{"arch": "unet", "widths": [96, 192, 192], "blocks_per_level": 2, "block": "basic", "init": "torch_default", "optimizer": "adamw", "learning_rate": 0.0048, "max_steps": 26800, "epochs": 28.5, "final_lr_fraction": 0.01}
Rows from block 2 of a small model that predicts nearness at each pixel, named by matrix and row number. Rows with one number belong to one channel. Each number is 128 + 32 x the weight over its row's rms, rounded and kept within 0 to 255. All counts start at 0.
After each channel's rows are labels from the 100 images, of 14976, where the channel reaches its highest value: "top examples" is what is common among them. Only what is clearly more common there than usual is listed. The data: larger renderings of crowded toy scenes.
# convs0: first 3x3 conv (model.enc.1.0.convs.0.weight, 192x192x3x3, each kernel summed), inputs 96-143
# convs1: second 3x3 conv (model.enc.1.0.convs.1.weight, 192x192x3x3, transposed, each kernel summed), outputs 96-143

convs0.113 [131 148 174 101 160  79 118  86 138 114 214  88  77 125  75 170 104 102 140 171  97 171  69 141 187 168  89 131  76  75 147 131  94 110 137  98 159 151 129 131  37 123 170 142 108 109 166 115]
convs1.113 [138 106  86  95 129 168 106 149  82 128  58 153 134 126 149  66 117 166 121 130  90  82 117 149  32  71 152 134 127 154  75 153 179 136 149 143 132 154 187 134 147  99  83 142 186 145  65  98]
top examples: count: two

convs0.57 [196 107 127 119 118  90 169 184 112  50  94 109 144  86 136 115 110 107 115 150 111 106 203 166 134 162 112 168 150 127  54 146 100 222 129 111 113 179 143  72  87 123 101 168 135 114  94 104]
convs1.57 [ 97 133 137 167 136 143 134 153 163 118  56 180  69 117 129 140 123 174 182  34 162 138 158 187 118 163 105 154 136 225 182 168 142  50 100 124 107 111 116 133 132  88 146 171  97 148 146 151]
top examples: count: six

convs0.120 [155 131 101  49  49 107 122  97 139 110 133 136 175 126  60  97 153 127 140 173 121 191 157 159 123  93 134 195 138 119 112 143 137 222 120 131 145 158 165 129 141  73 112 158  90  99  88 155]
convs1.120 [120 136 151 128 152  85 144 122  66 140  96 136   0 123 133 136 148 120 128 123 148  52 147  88 138 152  95 110 155 209  98 156 140  49 155 101 134 152 103 118 122 154 149 153 161 160 160 128]
top examples: count: two

convs0.165 [184 137  96 148  41 162  20 136 111 143  82 124 105 134 117 116 127 158 137 154 116  85 122 165 116 124 151 135   0 149 127 157 129 134 125 174 104 157  89 150 112 139  54  98 156 118 126 103]
convs1.165 [135 156 143  64 181  82 113 143 138 134 118 136 155  88  82 124 123  94 143 142 152 130  92 170 106 153 136 128 136 209 117 111  84 146  93  57 144 156 117 172 119 116 194 114 183 161  88 146]
top examples: count: two

convs0.116 [137 165  84 110  75 129 172 117 140 120 167  90 103 172 114  92 155 108  96 165 115 142  66 157 129  97  98 120 159 154 150 143  59 167 136 128 142 126 159 164  77  57  96 148 151 167  96 113]
convs1.116 [ 85 166 148 115 131 105 163 121 107 135  70 155 158 108  58  84  95 100 157 151 153 177 109 141  88 144 141 148 110 166  84 170 133 132 151  95 161 115  89 148 139  83 102 115 159 149  79 143]
top examples: count: two

convs0.105 [128 157 134 106  90 127 200 103 171  96 135 149 149 131 130 102 114 124  97 133 149  65 157 125 140 134 131 145 255 203 102 115 119 170 130 103 138 138 118 175 115 129 122 164  82 131 125 170]
convs1.105 [144  84 171 179 143 105 185 129  92 128 121 144 116 133 137 195 151 176 152 191 103 171  84 125  83 150 114 152 149 106 174 102 120  88 142 128 112 168 133 150 102 174 121 140  93 114 109 128]
top examples: count: six

convs0.170 [127 108 120  87 105 119 218 101 172 142 154 174 157  98 161  83 167 129 160  94 123 137 197 141  93  68 136 183 202  82 162 130 101 166 114 139 116 181 156  66 141  99 146 179 106  71 128 114]
convs1.170 [143 133  75 150 117 135 148  87 109 113  95  88  35 125 116 153 137  61 112 138 162  95 157 129 111 175  76 100 119 160 118 130  98  98 121 131 109 158  85 172  92 101 148 153 125 165 124 183]
top examples: count: two

convs0.107 [124 125  86  80 129  76 135 162 164 137 121 162 126  72  68  82 110  78  74 147 108  96 229 164 136 126  91 153 130 154 145  93 117 192  93  62 113 160  97 104 129 119  79 144 163 113 146 133]
convs1.107 [144 149 135 182 145 144  99  68 172  99 136 115 114 146 141 172 134 122 185  86 119 121 145 110 120 125  92 101 151 133 153 152 145  75 168 123 131 115 143  89 146 110  94 178  54 138 172 118]
top examples: count: six

convs0.46 [149 145 157 166 206  89 182 118 128 118 130 178 127 183  66 124 114 122  91 171 154 125 134 134 145  90 138  80 171 132 133 190 182 137  87  92 107 118 114 151 172 108 150 131 117 170 194 160]
convs1.46 [105 107 138  91 113 125 137 136 108 110 123 130 163  41 149 131 134 121  87 219  76 162 181 108 102 162 115 152 103 192 100 127 102 156 100 116 108 135 179 121 123  88 134  57 202 123 123 115]
top examples: count: two

convs0.72 [136  97 115  87 126  55 189  78 117 110 176 149  86  50 107 121 159  74 109 117 129 135  92 139 123  51 134 141 178 152 116 146 107 139 133 125  81 134 127 173 138 104 129 177 149 188 122  87]
convs1.72 [163 134 171 158 169 121 137 113 186 150 138 195 174 118 155 190 117 159 153 192 139 104 179 134 146 151 141 131 158 160 223 152 118 151 131 118 120 160 125 117 150 151 134 119 136 120 134 119]
top examples: light from behind the camera; count: two

convs0.42 [ 76 138 150 120 163 130 204 172 136  89 186 126 138 106 130 131 160 122 100 147 105 136  51 132  83 141  96 125 219 138 175 132 117 136  88 144 170 111 123 140 173 101 134  95  93 173 148 162]
convs1.42 [142 126 162 118 133 135 116 206 134 126 135  95 112 167 136  38  98  41 191 153 155 135 106 126 121  90 173  90 134 135 164 178 148 106 183 196 127 110 138 159 148 185 171 176 118 125  94 132]
top examples: count: two

convs0.187 [ 88 156 148 139 162 153 162 114 208 117 168 150 101 193 147 141 112 138 109 135 133  64 153 126 121 132  91 106 191 136 138 193 135 134 138 148 116 140 165 135 124 147 137 122  96 101 139  52]
convs1.187 [104 132  88 103 100 129  95 139 139 119 143 117 164 137  90 155 116  67 109 101  94 160 106  95  89  97 128 127 128 122  61 114 118 147 133 133 106 160 140 124 146 153 144  86 116 116 100 142]
top examples: count: two

convs0.14 [163 155 130 104 156  96 237 117 162 108 196 108  86 160 168 152 129 123 148 126 122 122  57 105 125 162 149 136 242 124 141 139 150 138 132 184 177 123 161 130 117 155  88 123 138 139 145 112]
convs1.14 [ 89 155 118 162 127 148  94 122 145 129  96 173 155  91 131 102 127 133 162 132 137 138 147 181 122  87 115 196 117 135 157 168 171 171 151 147 136 119 108 121 121 129 154 188 148  83 142 151]
top examples: count: two

convs0.169 [ 76 181 140 138 179 148 178 136 150 148 145 122 100  53  88 124  95  63  57 139 166 110 169  96 135 169 126  95 175 127 106  78  91  97 121 149 164 117 137  85  47 120 129 115 155 122 185 122]
convs1.169 [143 141 108 140 119  90  86 138 170 126 143 168 138 129 162 160 123 164 147  99 114  79 117 159 119  62 170 178 124 104  94 160 120 170 159 145 129 182 142 168 183 123 177 120 141 141 144 109]
top examples: count: two

convs0.32 [107 141 191 129 130 119 215 165 147  38 173 115 149  88 146 131 108 136 113 112 159 114 169 128 128 144  78 148 245  92 164 133 149 119 123 114  58 124 138 125 115 163 185 147 113 110 133 128]
convs1.32 [169 149  67 138  69 111 130 162 135 131  79 121  84 143 149 105 142 105  80 143 121 133 123 154 112 123 145 109 100 202 144 133 103 129 150 150 158 126 120 124 168 121  87 131 215 167 112 179]
top examples: hammer

convs0.34 [ 85  66  87 138 101 160  55 154 128 144 105 132 108  93 175 144 123 113 132 114 103  99 196 155 128 130 131 143  37 179 173 121  92 132 161  84  99 123 157 138 127 135 121  61 122 111 116 116]
convs1.34 [132 115 130 118 142  96  95  82  85 123  80  84 145 122  88 137 118 123 130 166 116 144 102 118 138 116  91 113 138 164  99 116 168  56  64 109 118 122 101  85 139 151 108 142 161 147 166 103]
top examples: count: two

convs0.75 [ 93 109 151 139 174 125 139 108 149  86 160  81 101 134 121 135 133  54 155 185 138 168  21 103 133  99  83 118 167 158 109 183 130  68  92 187  75 140 195 154 150 154 135  99 101 168 104 104]
convs1.75 [176 117 128 125  98  96 127 143  75 105 161 127 148 136 155 145 177 172 116 207  96 112  82 148 138 112 133 172 157 139  97 121 132 155 157 138 155 101 111 116 142 150  77  90 144 137 144 124]
top examples: count: two